config.yaml
model: "contrastive image-text model"
encoder_norm: "layernorm"
encoder_head_dim: 32
text_encoder_causal: false
text_encoder_norm: "layernorm"
text_encoder_norm_position: "sandwich"
text_encoder_mlp_ratio: 3
text_encoder_head_dim: 64
text_encoder_fused_qkv: true
optimizer: "adamw"
warmup_steps: 1920
Rows from block 7 of the text encoder of a small contrastive image-text model, named by matrix and row number. Rows with one number belong to one neuron. Each number is 500 + 40 x the weight over its row's rms, rounded and kept within 0 to 999. All counts start at 0. Numbers have three digits each.
After each neuron's rows are labels from the 100 texts, of 14976, where the neuron reaches its largest size: "fires on" is the input token at the peak. Only what is clearly more common there than usual is listed. The data: simulated stained blood smears. In brackets: how many of the 100.
# gate: MLP gate (text_encoder.blocks.7.mlp.gate.weight, 576x192), inputs 0-95
# fc1: MLP up (text_encoder.blocks.7.mlp.fc1.weight, 576x192), inputs 0-95
# fc2: MLP down (text_encoder.blocks.7.mlp.fc2.weight, 192x576, transposed), outputs 0-95

gate.574:499538540488507556438503534467464528333524558479503524519489600490511505477522467470459464497525464528513507501496518510465508502481508444488471513503519480421454524442506503506475548562453510520565502480500491493439520415503454520471476462499528559550535496481442518492435564467505566522
fc1.574:541446497505551576467501474510497546518499464467486483522474546482542504500443512481427575516460508544536489564550478474504545546487463588499511489486398473498445526541546484441546457593479481497491459472478568477475480537508548511446446435543539430508519467474500477555527466494530531523
fc2.574:501497502475521519510432466487530496584504474472509507555502484509486455498483499511451545480521546507536484586507539497598534503458399529503527572485452490492538452471578511468598507541501509503489504493463521462475463559473505533470506468521516502495473503555472406531562485550528414520
fires on: "<end>" (100)

gate.389:508481493487557478573456438498520479421444482502463550572495506493450590545510481493488557478478508449505543540500489520517528470507399518526462513524463516522451501488475479476472514441497472497476561502490495526426438523510457520428504456578446429550530476519480511555507416534530466501
fc1.389:431428540470509499528463498498544532488488391398497540530461548493541426374505501508458418527520477480539538507572490529506496440399480492444515508461458497460544524578537464478472545547474549532479485528524507500458476565518499509502530506440518510489483518484487482569477567551591513514
fc2.389:540537458524467521458545453489519469450458523479487545522542538510479488514431551469485495437544499497485528531448496527431493527540481446534434550486504486485512509499508504533538525559506488489455462449489515497524547519452541488454543532514444565495463526521482484530473548451531565489
fires on: "a" (100)

gate.8:472507575492489498504563493499493435519458482480479450484473514473490513477499464505478514483506455470497522479469504512477492517452523455593521469452555488514465478500488437569476473521507442518527475556499442513562480509479556498406457525529468460515490536458430489563558533492518464481
fc1.8:482508530454553560502501454499520466413582490471457601529488558482485476477489543480530547443555524573510505533478413540488535450475441486429486518500485460499498485444410511506460515512519442505576488465431574540515515450499560457579564496535495449461475522485518521470519459516462491534
fc2.8:541557478400519446547531444537528526419447551563560496546589493467504422521474492483587541444448485517493563510497463484557486483341472538477495487484480535485530494518538478442505507507506471583524492452504608470529528528524517505557603497449479500539490506547488554465527488523530496513
fires on: "only" (100)

gate.391:510523447481417472533582460507569512530526407524507482492481474532520508469497544497494497528432490435526473524492461459504567488520460516468458467481545473535471498626469465505553520535452462501464570530543511525497496463575528477481554555554457528552447448540566517473534457537461454523
fc1.391:545474512513540513513493500533497544444517508529482488534434463549459500471481518456380511502526574427547485494479486495488499516581452493500470546541547469480509479464468552536477506536558471429479481540473493535450501470447521485360577505518435535530536561511474465553490418525552458527
fc2.391:477486501443494481527551601516528450493606496527520531497480487449484494482538487505502495560564571495456540442486474532444499479514590537484454473522469480527546499399435492555486485473482509448456489515468468480475499492480532549559528539534523560578592463463464544440509509439546484461
fires on: "and" (100)

gate.58:533519538409454510517522478496451466432435586480505537522514433431476502487432453542552564522476474518525492455474536486452481599513530459470455479553423473453502477481545483465467566472564500469490466449438510528511513410536570477502500540457497470556476490503449521543532449531488396482
fc1.58:510515486484436422503512505518576548521491549494506451581429566522494571514507511510478499537516556497488446519542477513542591489556542478594408462481514465489475515541536451504572465527454512489459414508440552425576492518517504453471504484530525494529470537473494440602464596466537513538
fc2.58:443483507564544474481440542471530529490502430508449489499406524531538547499489478469434503553497589389563427528473535496561508477480521496540516485428493416480542466486473581522531419507517522491571520537552449520511503503542521531495498505463463460464520494545419491509526499513466486421
fires on: "grains" (100)

gate.253:502422459519502470511464509538492509495476489514521491492593545582503445417480503524518526519539382477510570486436502526520445425548588505480534576467621479432542454533490476470495530513507525550558517520543483427509530550523452511525479504465527526506512515501436456477408550512496453454
fc1.253:504450496532476433501500540518548444413453498501528549524497509475540514483522443528471556601508505533450520485544568547503503463536523519547495385498482447500530540471480477541513519562449522488583533470525491478494508507493514420512450491479544554576551481497499505431549520489514530487
fc2.253:483484486452439475650517581545531503429490460558495518532532490513530432505521430448562520591613465552476509441509512555563502503544501493518506450516493503453531530500419495467538535528515472510485501536447461506550499569531498439556444468489546513545532507518490505484506487473528451451
fires on: "band" (100)

gate.221:430528556484452498526520534493493491501534477471502556453447493500509534562495511462528567517455497421560478534466436428503515430573546515583463410516455438518469517516564518449534471511526468441510500513520499491503557476495458593521510540418471511477464525477601521561497449474446501521
fc1.221:544444467486523510528472461483503474483479570514450449526449475522514456431533528495453500485550486519448530490523544512509484519493422549472516572509464498463480459520425514504547540508493490542532497574484450545508505517498524470421452559526504500528490488481454466439497582494519454589
fc2.221:618472499500491545503518482463492484502434562502511490476506505507511471411494469486422494449602518566373536470520554504441482534515489500445539564468527459510466474464423462574476548509485496505524487520466487508502485549468515443439448485558589521539541491514426466496480525511615490511
fires on: "target" (100)

gate.246:554515520552487543437521518471496488414537547513431488450508592482430510482548504543507463416536450549592536448514507477448450494479567448521510583484564516426453446457484519507461546522443537460583491480513467547460493469497487522492497513477443558517539515473421491479422522490557608495
fc1.246:473533502500481442494489522501539449515468611538516500495541473541497479469559433520535495513474493447480535460456532543491524512475503429458425502441534520448516522449438548543450578396504513511566510470512438471502511437520479450565535517496521580470497453542522519437502552511461532506
fc2.246:522480522538419483500571547552506480407536521489501539475478519493488545530474526501579474508457451532449498387505497510454528519522599473493507476516525492513443529451438489540432522436490498426523540534528464537491521471545525491534469498507526463512526488469528584472443503472495557494
fires on: "<end>" (100)

gate.188:627557484498520488560494455427443570448417459491520497484498531485524544540440474505444490440463507536448421496511492492502530469515502486501462516564449530563549541495499534526483498528500493492477441465474587450515446512452468535528446527532529511548488492461513529466485497465553582504
fc1.188:544483415511425426506531485515492491503444511536539470426525464450508496546440490510550496479491603588506480482486505459484571483546502432447555528517499501471484604485478538526500483423537483462530460529546550515501509529503449454526489499542476479517536483410545534457527505500508454505
fc2.188:625500526456518433516506533519538508549532433572517494482564499504497548547488447514514485464464520462522456464497468481473475488521548538479519521534501507452521557515485586424512471449527447557445560475522494446596453525454391521487519494482489471511557513469567462496523538521511448521
fires on: "a" (100)

gate.26:476446516488515428488517540473555566572512532505528509425494495513540506450491535577475449426489483521453500507520429453501538524466516551406534475532460418486484457516503534497465516478522550591516508557484481531522469501504527562471472495496484519564574489508511545553466443504540440478
fc1.26:486535508531543461485468595508484524537470545432486466530532532497539495554552541491485585515458520469510539508516507455528464569572554535509568510482485482481551483490534476502467568456465527525474503504484553501491491498538499482479493533507592542549503543490584493502493507493551514456
fc2.26:514480497537469501579498491503448467555556520485406501457534495432480452485486570545520489513530467401517489468520537501516482515536535474468490597521544491434495412505558521521458458556553497561517479533528434577451495426519422423457501480495498510473508485470478425548433527533503440456
fires on: "only" (100)

gate.442:558554522492437500515539533436538519460516511521460412468493523518526466502451538510408510468507532481497498524470467455519483495503455548478567559438537481509484536528490482538445529465468507498510462503457491560531484468400477537474534522540410563472464473470466499469498582568477474455
fc1.442:456524537504496466491451516490506461448551440494549516518500509460512460447517535484589555476503440466495525494458497527449466448509520464490467503480484408530514485570526484453548511476575563557525516444500407492508521547485564496499524503419481505531443536516498501496507498503460474484
fc2.442:465541493490518591423490439460481471557397521505511491566519458519590473427479501500455494535467561515530573527529555561523432559427478495464483556483463484487507428477437447560475534513502483488528500489440483512492486473500530422482468518532546541514527490521424515487464451522530514487
fires on: "target" (100)

gate.260:475414459540535494525534473475591525507488524500454428494500573500513463520522461506530552526454498473451482461463495510465431457466399499511522495466537547490495583522510479540523455459485496488445529518548523535450463464477517500460470498387490512567449500499507479452471528513499544514
fc1.260:445581482519497480551493484480560514495504467472479518502453530439502450473451418529540519565416506404558493543540489483504519481512473504567476501485490422493534417510504550502518503515568486446532507420486423515524446534520524520540515465484476530399439500573490464584550492473546572452
fc2.260:528528485482494530433511544526475526502506512491519534599537473503475448492492462504498536528495426575510536505559551422444480441503463542458485521493479540595506528547473469551448521519472513493517470491474557492454481426536582500478483524556553458516513499570464476482457499475551446494
fires on: "cells" (100)

gate.496:494497561543492554457526499485500536396521558471469501443525565448498488463494478538468432420514469583506544462508502522435503509507511440470505519454536515467437463449511507554478554539438522455569511452520504520488502469530511528495484494502470542563535489474442517506396517479535557571
fc1.496:501489494469553566528457441434512584532478401474527460514501541441547509490468515499416534551533552514531468541545500499546550531469436546541571511506433509547488505569595496445562435595455467512469472520477547456480477578476501527427487442521498470535475526517484484529561477527535486511
fc2.496:492499504478574513524424479461519560572509444508519462522520519485497465458490495498412514485533549465556501593491494497543497487475383567534556543504456484519558443515563511512584482562465511522501487470477521461509486544453503537454484465507480504512463531508475458535561460526529434504
fires on: "<end>" (100)

gate.35:511504570477468467529477533460497548527550508519510527551458516450502472431505537471500479501541541439409480544562603432541495456554453538459486524547484455572500457456410498598518501442503535460530551509482512529490531439535531490499504479557491495549485564501490457515539537490489537431
fc1.35:534444502404508544518471551501523519555465564568441494457557493492508472417526441491541547497469484478425473441537558528502565480454501611523540525503543510409514519526499417505488491542472481530469447459490501476467508521501559458466498502521566498563539523507458474526425512506492506429
fc2.35:469471499436525542504579450492487525537548573535493433557520538507496492455574556537507502552495462463479516534523548471544501518513550506519521537533514534553510463513600497511398521509527455587482470584488486566484553489526465432512504490520471446451544545443509432605481546462521458525
fires on: "only" (100)

gate.172:442537565469449456509597466551497480505500440536529487466487499484449537483505547495515511492451497469534524472445413498461515476551482553549492505540559454429582480450545494446427524552490460512552445446511481462481544492486516532441483495481498465495479538492529490419512562406500479543
fc1.172:495446461491597518511458533461511541489422542523494497437538456497461439448471474599472432537580504489512492489440476457486488495506474591477484552510473538473521468433497569598477539507449519482474478559491441483485505484488566505454499537598489545574522457458504448458507447574426477520
fc2.172:557489500504480530423509526518458453465424511560508480504576510441521455477496499523442504528518548575383507534493532438459422575506519496426519478500555494490459433496486460485434503514488510537513503527487512479448494508563469457432431484467591516532502495486465461540495515508581516494
fires on: "cells" (100)

gate.388:501507516418449466463494494542494494589531522503486478430577509503498489520516485522614484507502467496487392422427481523534490503506564477495502513480506537521559493493472501385456499421546474518472515539561507443523550555579401503573529482432520417487504496514527509437501511534431498470
fc1.388:514516543516536588488444465455517645455497458457510479463515636427522517486475492518458488472531486526543504499548555539528534515511416512495518516466491488542494473532586507486524489618418472493500492497467519479441477538501510505460498456492513474532511517501414489551494479518540607523
fc2.388:495506507482464447514528542554535443572491533515482464484443433585554506556502455494548535523462530464425467495512470487525519477501593497544448451502534504483526566485438504539430478385567505486463526551517514529543509465497433440546554527518519513485507488500591538438512523491470492482
fires on: "a" (100)

gate.437:578373534488514464482528530448448502484558617511424517389526519464548496464524509558489444476526495494521542467474518426539441498530525497410467511525551458487534500458487525532497550491452528508494536428439441527474450423555442533492540461486428488511461531513498504493467480538504502515
fc1.437:433454514570490575451484486494546478448527469571498492468462515436548554507483406530499527517533537478478493469465471622487459516498524448542452512487443448480502480456468462500463515532475568448512543466520461509490492491502527557488518515514550443494459472497531513453506445503486480536
fc2.437:551626485472523488428468463495486479423505439473542468562409469426494463543471437516424541539495535567482588448507460566450501459369507464498505433491466522488485522473463513430475485463479486456509480435532505514497489502543536527498550472503473481502520480550534617438507450505547575516
fires on: "only" (100)

gate.154:420444517547536493537467513485526492501418506598491550455580573497441464432655507500556493436495512558489474485444523482481485460554609503498540523484545527479511510506530535464455478549513493542511545529530449509481453489494517520490476480503515555462536466536513476493405518510466533545
fc1.154:476531481513559574535544507437494454553514528495517400433534519493471501482537503540484531505492587504593493515454472531548444508473528513484521584552476490543545422465527509436585481426499473546471456470578527535455561509487534516442478526496472496413520527523539505532509501540473485498
fc2.154:450499497533501520451474432424475503519511483514490504474501498515559473474501561535429545509463604493507450596461490538474562499527402531508552507508465549559490525538520643505453452469518607469547516461493489482475425484432469583508541480462498494468463500521575433461510517457542494523
fires on: "<end>" (100)

gate.295:488497560523462480473466557543481460495494491412461467527499458557471551527465532505514460536507468528500530500562531458535516557519543522497496465424408581455482509533475547588498526486486501481517516556456505552539418486514548459545531495548431516523505426491542509513532534489472448513
fc1.295:469519515453451553556408534528525492461480487473511543512450477521591534431528448485501534467551554499497493444493509564442490512452529447542459493437501467589517505459508503463490542455549531457487449476475546516519503525510556542565474492514490547478508466514497546460553460533572547519
fc2.295:495507518470590459489459488509454507500473561514546515506632506505588504475456534569541471463574505405499477562510435489521504485457522503461505514492565460506539546538488453482473572494523444546513489430559535520486474510495467519514605538465439480487466511518512553462458491493440486518
fires on: "large" (100)

gate.339:436529560484491464492507526510520548476559394471501473492518483490508530571501538499547507519452494470566440502495489519521537483506524475571514413518538452502529529539572488467491397475522492476513499471507517456512540504526489572562567498422459468461487505546584517578536456476497530518
fc1.339:453540502471443462516504509515556541507545439451533520491469534455530514545490507491546501547455497427573455512497426467496516472528499476587452471519467420491522537496560542477541448519560529486516516426559520515520524469476545551516538521449475509483474494447562528549495436455425513501
fc2.339:382528512476452482513507549504513519527548448507501524482510492506505538590520498521506495529444471413641489505491444489544518478498516498519478451524484490464514519509564514434541466479516487495507488503545492462508542448507498573548555480439419508485461497521592528521512465487361496501
fires on: "cells" (100)

gate.36:461453576481562541502418457513423585480465449499536568496480517479484565461477473496483531440521510545590482521499449499555465470466425497417530515492519542498486506493556470463595484526522488451488443461455478493494506488456484506512579491464497512525547460511488490550499448506500555494
fc1.36:458540531482429466461475515539489504490454500480553452434506524433447528536536496489567473558512500489462453513456472530543519496520526515513540475433557477478551498459488493430509462509575498564494565528505423494554552521493419500517531476457536450466482456522549476463562507489503505514
fc2.36:473468435461472494474560571546475467512537530481480460469477482473514463517509459504594507579505523472504428513543456469536524506444583473465536484518503454527485501440476433549437491425465480518538477563469496514477472499485470526561473462545533522468514493471529543439534494494401508438
fires on: "a" (100)

gate.146:506524470542497534490473490518436523450564502457496475481502574549492558437459486459476499440494483513508425526498474440525506492554510475507431542598560496477525446503505454477500526570455493516495536525447507555454477562496531515449439520522504477553561477522481443467545451575513480502
fc1.146:462462512469457481536480521536517591461530579524543536519499541499415543478476605499505511523495473469501508490412504477450528488467540534549526500569541473611449533499507532529446497536487501462487554514497505516540560495498493476507469516454519403498498532486498510531483472517446445461
fc2.146:530434449543543535556413526485492457521565537553487482460486484588511472489486529569518546533518505436474495445488524487519480528562514519444564517475487487505521389596485541500493488460541486530525440538515497488522493478510455459410480494552559544486501470489505489542520614556484461538
fires on: "only" (100)

gate.334:561504487502583489433445512481526579486506491509483518510469534530507454409562441503465552492438475554485488450543474479543551613506476535512510535525500498489462445540513457463579581540565501579493487504551505516522493459512522560478535478444512488568505550507491513559511457501463466507
fc1.334:506534525557480540486476548512470507485470521571499506516564536551544440541483464469586510510516528468508426471475595528511492466559538475524456568447523429500472489548529478481507574505474426541444531514502432495524484492509543492523534510461512490416523452544537508560449484499519422479
fc2.334:515483468507476447506541555521501491525510547498527430447461435499471478469435428519536616518440517416540541509500485525533439488481547538534416457459462486491506486469494573596455474536518552477449589567550575440490489468502488543501494438475542472456511515459613512515532512547475502450
fires on: "and" (100)

gate.507:504482445479546473428495410491526434498480532553502536451493401500500454425545473459511495537483463575529483473512472528479464486455512532371552483462524461584424552442474519504527502562459478486494511499518466496561449536567511415525532518540519500537533496521490495512559509557496458462
fc1.507:535529495529514477537520534482530548476496499564500498528508499496524464508478537477469403486520505522464505440459526541496546381546500512444526532475392478502576549466472495515522549487430517520506434536487497507524461450513481458476480521488501470490512555431408500484480596531549532435
fc2.507:530475446495537481605510506466505535551562437568475451468472495560465546543427450557490509496446424511546513461507478449490482503539527543492428491588536555486500521481534502448481543520522562533514506510588492466527526512554456539554503475528464427491500575520513483540512437498511513519
fires on: "large" (100)

gate.157:466571498532456498530490545529485496409534495458430463397521453500425512541539513509430508475471515540542449494475548538501514471428517479565463553476538479489469462411476516465463499478461528464495530535533475562481539482493482496426436537514429608469542467465548486445466515531476454474
fc1.157:547524458549480467459510489470552424460458526545510437486464499541546580442550485516510499492471479490520562512474515523497510521500531506475437544428507500418499615493500598539471468469532473510485516442535460500497478439506513479503517550482491586593494481507427489413505517513510586500
fc2.157:458512539452537557491584500587524514460527515500532420543536513450521452529458532505463468483478386502459435469458533519464483531574567531574584474525514516499473424460434439487460489511459559471521506471493433510452479486514485583495429465513402457473556478483531493534435531528447521511
fires on: "<end>" (100)

gate.575:537515450503461398496474574512548465503457514495528488508476456494522565545494452398487450494484560554478404489486512482497490500438536469512484500519409496399519500484477475487520504489496547501424519517537546539542433456516499490498508487503515429530524456460580604456547412480430506452
fc1.575:462525432572564535511473510513526560492464431534475435424425507433463509499546524472513487467517557519492529537566441546449494486524447485485482492517497494531444524529504511589502485562495441465525506541483505553517450468524507536517519539535495478500536432491524453538512537459594580547
fc2.575:550493456490502452452588562478557462484520476527537408527497510489516521524484496461537506472412527527519555484429430483445480415503534496513541475564491489508613525500438468465516526474567557557543558451522490536483507537435452548518539524467508504550536552523555493433482549434449428505
fires on: "cells" (100)

gate.429:521533477553487426491491557488518446523528554506466493530548521505586493491539513466530482519508496536484521484502565470503532509478491534551490477531502428452494463425476581416489508509532450519443497546597563432540534483537515473523473562466497571524561482518539517486460399483515523523
fc1.429:519485430477454541497462395511529553469483502470471481465534485491535570500522527476510528497470521485498481498471539461489451461479483463556481535489533544439502449540474440497555533443467473514581451493466516554535495477416439577493582435493513503480559549461507502450477465589478479437
fc2.429:482513517533501535465537535451440445561540510461565555579503500421444548511505418464529497506481505494477452536531482528506546542470528424481566457440534506515493541427397531523514499493549548498435517536483475507511494576482438526468553505528489438535517516493438523525519525494506507495
fires on: "only" (100)

gate.491:496477528477453502498514483523476474566471458556558514453467510487523520499446502480475463500511493550521454567493520478523503588457551518459548569472505474472511545563511400458432491512501516443476520458460487491462527509516518545512460543494463493546500526498572422463468414535499487476
fc1.491:506495480466438498470496546458552519500453473519397445444427515527496587611479527504436420539523548462495518529544451455497554516468495509503518471522460441486550529573515509492533441447545464488499460504554562519531477504503534464489565562465516490444527493431532500543523504479487571502
fc2.491:437498517514555518516470569538597493468504524527457459485526455496399581452511518548525420442462493511524446495465427542591455502496563516567547472465534491372500532443513444523531512474511528521492513535486473542473550443499500552523503500477408458516419440518496473504464547512518500509
fires on: "large" (100)

gate.109:441507542528460471530527472514510539524476503508464539456467440505513523552452565511549458506400439536515498522469491530496518547480506530505473402450497492487554508453594482470506481472508495533475499438467562492504554467507485552520526458489510472497511544523478459539472460438519493475
fc1.109:471504473492498490488557451534488554456539505498503514473511470472533527457495480534489493513470415516515542536485401517505562464529480503563472482469473492489518477506518533479522515520483465534509466521557467532541470420436601557545488563498493485463466498539452515530456489472415483456
fc2.109:418508498498478468545499508519507506509548412496472477486490499518460587508425507500516451532445472421639492490468422515543534412537485511524492513525492476492516574496535527495506441517553547507465504461477487469512520490493457541485537503451454506530422488529590523485468448459365487527
fires on: "cells" (100)

gate.439:535455494510491445558508505510467527616538532545480523599516467574552491506478543548523551534522544451455494512585518419569514458568536588440522499534486483572524494454459454511523496509451514497524461580501494514523459460525484441466487518564507568549524545495506487556511564479564464449
fc1.439:513581540426467514513543529461517582546566530566521523491495535474471447475483502544494505467507511499601514470553543416509536460513465536498508606560470514469551442448531503504499560533486496491492551436489526485482471511556533520481549506464453537534482514439471551485524458531542496496
fc2.439:481433513486460559506564489470473544540546574513439536431551582527480567503480563589504489491528453458471463543527530484543454578566554516501519502485504488513441442478585498529492529509481444508480512571479471482469481434482468473455504508547517503474518475472462403588455535515473501511
fires on: "only" (100)

gate.160:504558592444508551478473514487444434453570554484475513531528424473503495515475568563519408481565501478450516462459509518501426504496500503365528581521542494449556471467499481441502532553586428490493477479487438510473536484562480429519485517504512490452512504503565519499427525494465472431
fc1.160:464521440445561495452470506511584507512566450521502488465485480518566478446494474520435496498435554423494479456473538523520496502554481497452528564489450536533539473461470485447540529475536467509497479478460494546484511510565435493477556514463542509426479517472444418517463498465526467451
fc2.160:467480547533549521517476475520525467563500472487452536512426455520473535454507509459482505475492541421527470577486502525608576593502493562502571520441476477484551490522445526500501529514469549437534520529477501497503538563522372552493515533469479496489473493493515503526487455472545491485
fires on: "grains" (100)

gate.268:558563467440455521543525483499493501457485479513523496501453500479415477590469523465559492492503506586476488505524534542449597551492495501512431445552468514509403521449504532441472534583559511448466477482437463503534547496514544463515465567534532496596498531519558605456425457461542471535
fc1.268:473532547482519496522487498435455485529539574496424484519520464523479423457519526548538495469480451545510534517521487501518445593587525519455486567544537492417511393538520494455456517511533510509530506557522497504462518482490495519530480527441454441473477516504497481496491470477514499483
fc2.268:455563468483465484543582482569442511397478487528501557568548463466470476565511470462539475534538438628491505441486515548472509525459516478482475504525451431431458526454508485431502546474511460511538491478462483564517536544511565434478501496572517475531521481501569548472448534455474515528
fires on: "grains" (100)

gate.340:552492505537454424517555507528536541528577555444447506490513472449482448486521506511489512530511543525475472527434460505520567432524475450486447463532522510485512540505441503509490533506485590528503478480524516458526471443538483496457481467501481493450563478569560477553520479501549509519
fc1.340:549524592505435525533507467504457472536409494486463482462451484557467428534493508561461538408439553557554499470560501454440500475534462478460491511460527426461446512461528531522459489475529483457485536506464532599529466488520484525472455522535491518501510465455475529598486536495558554503
fc2.340:507452525497481508535515499515540470525515483564499495500543437545468508523526542536573461479539436490506563525528441446418497490471527559484447454437490543504534571466431569478504473566462539588468522558495507517542496487590518481455537503493527548517473371506474511522497475443480472504
fires on: "large" (58); "discs" (42)

gate.360:533427448483476519532510484481480430502458437521523538459510526545539448508482521484505454444492509533458443512526492467463462487467484517489512534482496439492616438541510494492478466587567493518517491481489507544507450466515572461453435426506480422474496538511477501375469522601548511507
fc1.360:548552543519479498523541529462431449452520466495457503493484495468468541553473571553451506480467459501556483560458418532508448407466562520520513558480539566537524498523541513466462489418502577441510531484476439580524479606514513549500516506487534504470512475480469440469431517495484488497
fc2.360:460503454512540469454506384509463448517460529463570474456512490452462542490423430541536520491571549423479487535536521450516499491493497522455450518463483527485491532593462464508485517500524435520509495511524501440535517480469502451448464443522589452502445511471522525422539478526497469526
fires on: "large" (100)

gate.41:478498465459525506480540505505454446483473514514461523528440433501427542510434520518550481482475557440494531547495454445502520543442405522535462473472468481471492519457472504607430443508503512429540529430481532523524487489475506530477496469465443478504449493501484576593504452498446450475
fc1.41:522462581485533482553496478544501518544492514447480487464512551478483527533465565500494428469381552430573502509488471481434444542460503462477506558495575508425493476473616446519508502479484452513517465498554502490456451442504508550493540482516517487460523467428505544423500490467463478488
fc2.41:473451542429474474489519543515450521527519445472471512502574462518521488463483474485489482496540481418435432431451507499566540564588523451528543551453490488481478519527547519471470510494494481576478507531490433523506540571572456488574410506507498471500463540507470530477437486451524469465
fires on: "cells" (100)

gate.557:526479507410533556456497494533494527567397534526487444514512507527505480503556451479498472486506453544504501524494450554566478501454461476462524590544561451532558494457502509463566493531576492497534528450463470462527430562516433439538515488478536424457514462464502502495484500499463530546
fc1.557:477488500446511491544431470515555503508484502517359498475557515506553465495497445502451536530543500484559446478427562477560546523510470550615431462546538485460505487451486538413456519461469501506508425524525526503561509511497492481473525396527535511531524485493478534568510479476419534492
fc2.557:472474507484524565487543543505505472508416513499519452452444511460594472515472471573516449500541508461423514486522529500475431475533446415557477472557446472478491560491454506498489553493492463475468524485435529487522439593485514423543463446499554516503512602428455543471504493523475500490
fires on: "band" (100)

gate.529:478468472534468492463437437482458473556446499554500469501474541540482448497619449469548552491457536538524502467507496529513501526481537518499524495465521503514505524511474480464504515464502495451557516488482501423574521518485424454563584491523505559496505464587508508445502502529545422524
fc1.529:550439505559525417533513467470556487464437480549486503473467458538494515493493518461474504514495533469500521489509526523485488545546430489533488522464441591553499537470492446531495529425512529442549449586521514450457543469486460497531475492539466438488462454462530411474532530454479439429
fc2.529:487523481421493485548530505506499534444477495480478554538609506495504526433490436544514490578491413531551507449478469460527525461504483450491538473508522562529522504541512496383492460481519550520481480471438470447488517497512499445552549491495473516434443531585500552476493478481565475568
fires on: "cells" (100)

gate.62:455445576486538533469548521533463538522454498448464477500513521533548579534514508508507384490414559469457424462537480512475510575540453485510437440552459519539446536492489578500453440471561411448412547518510439509502482489471489542517510541545423504498499420480510448506536477519512547552
fc1.62:472514484432456472522463540520515509542442435463606521562562513561574464477516464464523474583572509526475494474507482590460521507589474495512500512445479472534508525486531524450482571555477468490522495539463491460545492568530560426600504509459548501556568474543493481481510473504507511444
fc2.62:513581486463524529392553453481475502540536557518497470535426473452525498481454581467483557514388568485569475582414471451416480518478479529523470524488508500428484493481504454487468447501494512547484482483514512507470578495557457517499519465521463462486484508477487528527548463500437519498
fires on: "band" (100)

gate.89:531517489540493419450477514513531449428516584563444525458526501552466467477508485526557473450471438466501562456445495491500489474504581462448456556466549559443494498450444505574412556426513521558556486462529466526499469413532523512541497523468484571467523461516497506445439546503436504501
fc1.89:546500561525456552429518489445541518400516527501457501461521561453473510479524447522453459446552464538490556488486512533476464446486541454461477528443555469472420454453496537520470543545410508459575495435509504508476514442472469523476471500497490546558556484436429501543404512458540559532
fc2.89:525506527514430503471563523519484467411506523492470535478503500486481560528508489521591463523472431549428514434498492513456530525546622472516493446472532508482434547465466487507454513472522503476476545523499488548490537487559499464556498552503523463506548486483517546480407532486493567496
fires on: "<end>" (100)

gate.356:546443440483483519544558461548504510540463502483456535450465507394440472543486427498501509461511481538532480508575511433521530450430553464503588479565459534520509563475468472464517552506481572521544503494542492521517492568555477510493481471492419526513520535468511537525514443522572484477
fc1.356:563507443543553486497518547401559515514541496511523476442468518498532462469509488508484532448497522446508513485516518527498558574519442517481460448443497495467571497505469489550521497471438539477450523480535562564510566461471471506445539512550610482537570428488540482502510441449522525558
fc2.356:536521466432538506501504588524428501541512443520497490520500447443469446469512474440482522477507479526575496522504403436479505494532471528533526505511535464464532539529451501477506457506449580417568513487469446592508491463555513557465536461526456550513471515476520554498444456465508522522
fires on: "large" (100)